{"model": "sound classifier", "dataset": "simulated modem signals in the audio band", "train_examples": 78125, "gain_aug_db": 6, "time_shift_ms": 50, "input": "waveform_16khz", "targets": ["modulation", "symbol rate", "carrier"], "num_classes": [16, 5, 4], "arch": "crnn", "norm": "batchnorm", "activation": "hardswish", "channel_attention": "eca", "padding_mode": "reflect", "depths": [1, 1, 1], "kernel_size": 3, "wave_channels": 64, "wave_strides": [5, 2, 2, 2, 2, 2], "widths": [128, 128, 128], "rnn_width": 192, "rnn": "lstm", "bidirectional": true, "rnn_residual": false, "rnn_layers": 6, "mixing": "mixup", "loss": "cross_entropy", "optimizer": "muon", "muon_scale": "match_rms_adamw", "lr": 0.004, "momentum": 0.95, "nesterov": true, "orthogonalizer": "newton_schulz_5", "adamw_lr_other_params": 0.0015, "grad_clip": 1.0, "steps": 1300, "batch_size": 64, "epochs": 1.1, "lr_schedule": "cosine_restarts", "final_lr_fraction": 0.01, "warmup_steps": 60, "weight_decay": 0.4, "adamw_weight_decay_other_params": 0.05}
Rows from block 2 of a small sound classifier, named by matrix and row number. Each number is 128 + 24 x the weight over its row's rms, rounded and kept within 0 to 255. All counts start at 0. Numbers have three digits each. After the name is the row's rms in percent of the matrix's.
After each channel's rows are labels from the 100 clips, of 14976, where the channel reaches its highest value: "responds to" is what is common among them. Only what is clearly more common there than usual is listed. The data: simulated modem signals in the audio band.
# conv: width-3 conv, stride 2 (model.blocks.2.conv.weight, 128x128x3, each kernel summed), inputs 0-63

conv.46 111:123103135129139132104100115095141106102139111132103110120129111135121124121077105143137104088118108128127117121113134065116093134066119136140154136089141160101120128078139147089114126121146104
responds to: carrier: 4.5 to 5.5 kHz; burst; FM speech

conv.53 096:147121153109124122136123108138121118116126122111120145144107102151122141132133102136189136148112146120114091202170151126155119127101093120125105124191135189149152140138125155144130162101171115
responds to: frequency hopping; burst; 50 baud

conv.99 125:115131083112110114094131141118136142133132121143105158110162151149129142062134141143110149126128107115163109129138111163151122101103119127135138127117124122075118156138103137111108138072180138
responds to: carrier: 1.5 to 2.5 kHz; burst

conv.94 099:102124151139134125092129140163146099114124140095173122104175151132158116108096159162116156144139145145114147139139149132162152104165171181117123131113096131134120101139118126147126083134097129
responds to: carrier: 4.5 to 5.5 kHz; burst; frequency hopping

conv.18 095:099118114144122120127088109122164157104061081097144084124113144105111094085089100124162119135100139131138182118152113120090126154163173170117097104118125102159128111134132123143135156150101124
responds to: carrier: 4.5 to 5.5 kHz; frequency hopping

conv.78 091:109120139138136175116140144096146127173146107217117152122111155109122149094156160127102131159110109150165123124151155128171139146096096094115128149127149112116142100148092112134148137075115132
responds to: carrier: 1.5 to 2.5 kHz; frequency hopping

conv.19 110:137103118139087125121133123113145094131092124132104130108107112107121094098124121175111128104099113152111092150121110091109132107089145098106080087084194165146140108103145150161148107107122127
responds to: strong noise; burst; carrier: 4.5 to 5.5 kHz

conv.113 088:146129165126103139102140119081118130077122082147109093116122117114084155080154167129147093092135139118125134117088134118135112136102143100192106124157166125094152099143096112104140141118156116
responds to: frequency hopping; 100 baud

conv.6 097:098099120142118108133129120102138108161093131139124156134137118128132167131104128130148126181152147122111110188157116122137148110137115097134155152162148165160123137123120141134122116096149115
responds to: frequency hopping; carrier: 3.5 to 4.5 kHz; 50 baud

conv.70 109:123078140133137111153202157101091134131129121177148122123126106125119132113108107144107110143126135132070147147142129135149137132105144156142123137186170139148178153118144147138139147076171106
responds to: frequency hopping; 100 baud; 50 baud

conv.73 100:108135177125166162155144111130147132126145125116138106135106159096128102133113162167109122084118140125102115094157142100110103109119114134129131126083128139096063116105132103119155155123137105
responds to: carrier: 4.5 to 5.5 kHz; burst; FM speech

conv.36 101:146160121134123126114112076133097091118104126121155126080149113098186143116107123128134115127120123102140124127147137091174129138108103121121093114102147150161136102192122144168124151120119134
responds to: burst; carrier: 1.5 to 2.5 kHz

conv.97 101:123140127157147106133142184152120143133157129172116146122190094127076128097150129134129145125140124129159117116137122135141119130105124158142110155119160132102136143147107121135139161144124116
responds to: carrier: 1.5 to 2.5 kHz; burst; frequency hopping

conv.108 084:115201138121151164116116140132112124136136106145159128161092143111139121145161143128097128169127110085146138109143119086153117128119123144120113122146125109087169125121139134193135086102150172
responds to: frequency hopping; burst; carrier: 3.5 to 4.5 kHz; 50 baud

conv.95 093:130139134090131168119080116135125113091118140110145122129137128074119081145128127140128127125138110157137149120105123134115135107081130101107092105105148152137102148108159161129135097141127136
responds to: carrier: 4.5 to 5.5 kHz; 4-FSK; 8-FSK

conv.3 088:121107153154148162141128106115136124141147132071160115150115128138142114158124121159161120125123138108104131133096143087104119112148200159122114106104136104098071047120135102174137113124139101
responds to: carrier: 4.5 to 5.5 kHz; frequency hopping

conv.103 088:142136106133108118146105086196114168104154137123115117141149162155116132156152141109119103120117131118082131107149137114091130118099127180158126128091142109133118169141106128148156139151134147
responds to: carrier: 1.5 to 2.5 kHz; burst; 8-FSK; 4-FSK

conv.126 109:136125070107166076118155133137155133133148137111111142113104115142133127086104126129134122117133124117088157138134130097139143139133109163118112103172151134165119110107108170111132115095117122
responds to: carrier: 3.5 to 4.5 kHz; frequency hopping

conv.120 094:092105161113122147108194117128101122128140141143110138117082148092142123161172162138138104116110139156138126152129115113134126116115088094148125137167128181116138118185130148132137102112128127
responds to: frequency hopping; carrier: 3.5 to 4.5 kHz; 100 baud

conv.125 095:136132131134128151131137111109107099145142122131138144119189103165137133104144127127149143124103133113100085125097130134112128124111120121182132168129099121119135100156131156110117138159156146
responds to: carrier: 2.5 to 3.5 kHz; frequency hopping

conv.2 094:100076115128152079131103120129169121105100137107159118113089114120133123086119128130168128120133115156120148100133122152177120143153166152087089078109118138157121182084120128118166103111112108
responds to: carrier: 4.5 to 5.5 kHz; burst

conv.40 098:151123124082116111164106157134158147092155148142122113149136124132114139120153110119074105123125106170109146127119146138106130120132106167137126124104165124196132166161126138151171098213119119
responds to: carrier: 1.5 to 2.5 kHz; burst; frequency hopping; 50 baud

conv.45 111:097129142066121134120114159114081085160150156149100124141140078133118135114116108147142136152149108106108125132158109133128129102128125165110157146123146137106117092108114149115150113081146100
responds to: carrier: 1.5 to 2.5 kHz; burst; OFDM; FM speech

conv.38 092:122126138132120166145165139130117126148109203108169102171105153134169110151098108133113110131138139149135117114132110152142143117115104095129150126147113119175126130100141110171109121161137169
responds to: carrier: 1.5 to 2.5 kHz; burst; frequency hopping

conv.74 086:129118148094079097144128110118154146141116119145131148130102131093092115156098143092136123108125127131124119119092173094125112096121104115097088133119141146119131099136100113132126107135148126
responds to: carrier: 1.5 to 2.5 kHz; burst; 50 baud; 8-FSK

conv.123 107:134095156135153132168125130105124095135157132140130166137106115126136141121126146169100135157131150114113111153159121126107118148143113140139135144184119178150163123151108141138139152061129151
responds to: frequency hopping; burst; 50 baud; symbol rate: 100 baud

conv.10 109:154122127144119183122133123115128126145161156151107166109123111094136087085119069144084099099121148097154123144134098101142135115103107117120136114139084131091124090137131138142111142070122128
responds to: carrier: 2.5 to 3.5 kHz; burst; OFDM

conv.56 101:139100173146120132137111137132118112089105119128151128112133110137135129116092126176106112134153120133106130093190119117111170111124085122138100108063097144115143073159131174082123143103146106
responds to: carrier: 1.5 to 2.5 kHz; frequency hopping

conv.75 073:135110150127122131135134151153133149107126158146104121078129119133118121140123112079124141134113135093110163150104162143131115113134142132098139113147153116156071163144155140128144153169129098
responds to: carrier: 1.5 to 2.5 kHz; burst; frequency hopping

conv.102 108:126117140163145148097116131129103152130123170145127159139170163133150123110108120149118144114105111102136123139113144063164118163157157136124173139105110112136132149145084132136122144120187151
responds to: burst; carrier: 4.5 to 5.5 kHz; 50 baud

conv.66 101:124144123139109109114142147095123098165123096108126117123109151100146071120156097145135126131130116095105115143106136099111118121127138105098077156129103129136141123151120156077122075169137136
responds to: burst; carrier: 3.5 to 4.5 kHz; frequency hopping

conv.61 094:103141150159136126079129124109141147132125107132106094136101151099123130081114158116132186150123122135121130101164142107146099092094184121123111086140132147106152093120087122116097107139117151
responds to: burst; frequency hopping

conv.49 106:118110139136123134134140116140109080063095139099106077149104133119112132110081105125160133141109116120123140117107127059104115150121139114120099096094123166188161142131163144106108069140120110
responds to: strong noise

conv.17 095:102111129160125140099092134108133126118150104087171176132109098158161113078133156102136132109099130135107076107108146150142124119114127139160164146132100149129145105122137128142167134160132115
responds to: carrier: 4.5 to 5.5 kHz; frequency hopping

conv.79 114:113146158160127107147131122113113109103091147119148112134149117133090145125136096150138081113124136205146137142164163131110170096103108113124130117113141151113103135130133152126123080123121095
responds to: carrier: 3.5 to 4.5 kHz; burst

conv.51 099:095151137103121098093119129140158146098147141120126129124138106136098137107135123110121134132110118168111122119153111158165097141093092150182110126119084117113111121100129139097165119139163117
responds to: carrier: 1.5 to 2.5 kHz; burst

conv.29 090:115156145114163132137133124121164137114094086092101109131111159073107125147111142148126114163117097112134173146131091130129150123132147164149073094108107132144127120106145157155121128111130127
responds to: carrier: 1.5 to 2.5 kHz; frequency hopping

conv.114 117:135126141091129132116136150121114103101093077116128126117152105127108110074097109143137106131090137146163134150144108144128122072118121055138114150123155124133111142120165136153095117087131152
responds to: carrier: 1.5 to 2.5 kHz; strong noise

conv.27 090:087134132199127151095147125144146171141163126164122108109128139118128119109119097107123057115118099135123124152126126144105122134110117085149087095116132129125124146128130133154134130105123112
responds to: burst; carrier: 2.5 to 3.5 kHz; 50 baud

conv.121 101:089133163133112122159172139151120106145134115123145106147154169100129100160155152146143162144152175095121139139103117070117138085129188163096126103126127126129123127143092090141144126150118157
responds to: burst; carrier: 4.5 to 5.5 kHz

conv.42 110:133150163121107166106137144123156093136125122124105171120126118114153130109150113120133138129096116146168125124168130138120134179088116112136134141120194124143143148149161135189119142133133139
responds to: carrier: 1.5 to 2.5 kHz; frequency hopping; burst

conv.104 102:119101119104106093124142135160123087100077125144134139126150111099144113153113121112130095110139135106135120114110132106150128133106109092129182076113115109117138098135076089143103160100160154
responds to: carrier: 1.5 to 2.5 kHz; burst

conv.72 097:124111115141145127155112104083131144149139133068140135106158147148173140119100119105135139110129126108141144117148100130135083167127110116143149138091099124098161100125108121110142121093156110
responds to: carrier: 1.5 to 2.5 kHz; burst; frequency hopping; 200 baud

conv.37 108:129103141131150136160124134114114101085124115111174137107108154134123125150121145157099123155141137138124109125110152100133148111153189149135130123138156177138129128165148126122133149151176145
responds to: carrier: 4.5 to 5.5 kHz; frequency hopping

conv.68 106:139077108090112087106135109117157138115116137148156132103122104170111148117103104110138117110109085177116091074171162136091138137087112126113159133096127132150107115110132181169150100119112131
responds to: carrier: 4.5 to 5.5 kHz; frequency hopping

conv.91 097:138107097141101111143139118106169129077105112105156146122153111181107129135085124091129130149121179152084142133123160148131134101136098100151125153145085168137128113087080140136137142074137087
responds to: burst; frequency hopping

conv.93 109:059112102093115116078082134128096084115093090125135117171125169108135128112145138122161179148117120136142131152138092119151136155144181151129113107135150119114124109168199127135106118084122181
responds to: carrier: 2.5 to 3.5 kHz; burst

conv.44 110:100105101126166148130163091123102093165143131106130135164113127182137114114117094100134173140144136165080134120142098121144158143116121132132118113159133127093134118113168152071147163136117093
responds to: carrier: 3.5 to 4.5 kHz

conv.127 104:119113094152126119117081122119120091160133092159143132089121090067116132099090100125101117132107163106113104137136134093104118114099103085114135103124152155197120166131113122156131098114136124
responds to: strong noise; burst

conv.4 093:099130104094105124095136123138120093138118115070127146141123131140128129144134129087119086173151097096150129165092092138121092059108090062074124100112114136143123132132137154146133125096129142
responds to: burst; carrier: 3.5 to 4.5 kHz; frequency hopping

conv.47 109:116147131170119109096141184148096118149154150136129106153147144131165109110123141116083092115140133137144125127136134136187137140097151106127107136091138069147132137155127123115105138092120147
responds to: carrier: 1.5 to 2.5 kHz; burst; FM speech

conv.48 100:114124108146106127098130104123080089080083100146128181127072090129122132147138088126130139106122116132141140173054161136134129140100101156111094142115136103169087129107120093137163145122141169
responds to: carrier: 2.5 to 3.5 kHz; 100 baud

conv.76 103:160104122138102113132119110118155113112139143091078106108123127119111138087168150129092163123101119139123091120126108174121103108121162110143158153108122104101130117134114142168101135146136152
responds to: burst; carrier: 4.5 to 5.5 kHz

conv.23 093:154130129112125094147140103144179156105106149096101070126108175112117108139131102107106135111096114132130138083117159113149170133120054116114123110132117111129095133108120149129167110200146100
responds to: carrier: 1.5 to 2.5 kHz; burst; on-off keying

conv.105 110:126072098106099138145116112126132112126125120103136129137118113095090102134100102142117110116070143156106129107122120134077114120089143077116107115119181176193130115142154140161128122110136132
responds to: strong noise; burst

conv.80 103:127108148142116132118128154121081139130130113174148124084142080107111100105108097088149137067093078138124110115119105122149109143099088106157103129163133121092132170109163129134121155155137127
responds to: carrier: 1.5 to 2.5 kHz; burst

conv.116 094:123127132149096113106185078115143143165156103108106097148104100148072141117104104112138122101106110077108128114106151116124128110067086156086127115138190109103126152093120128141135136129082087
responds to: carrier: 3.5 to 4.5 kHz; 4-FSK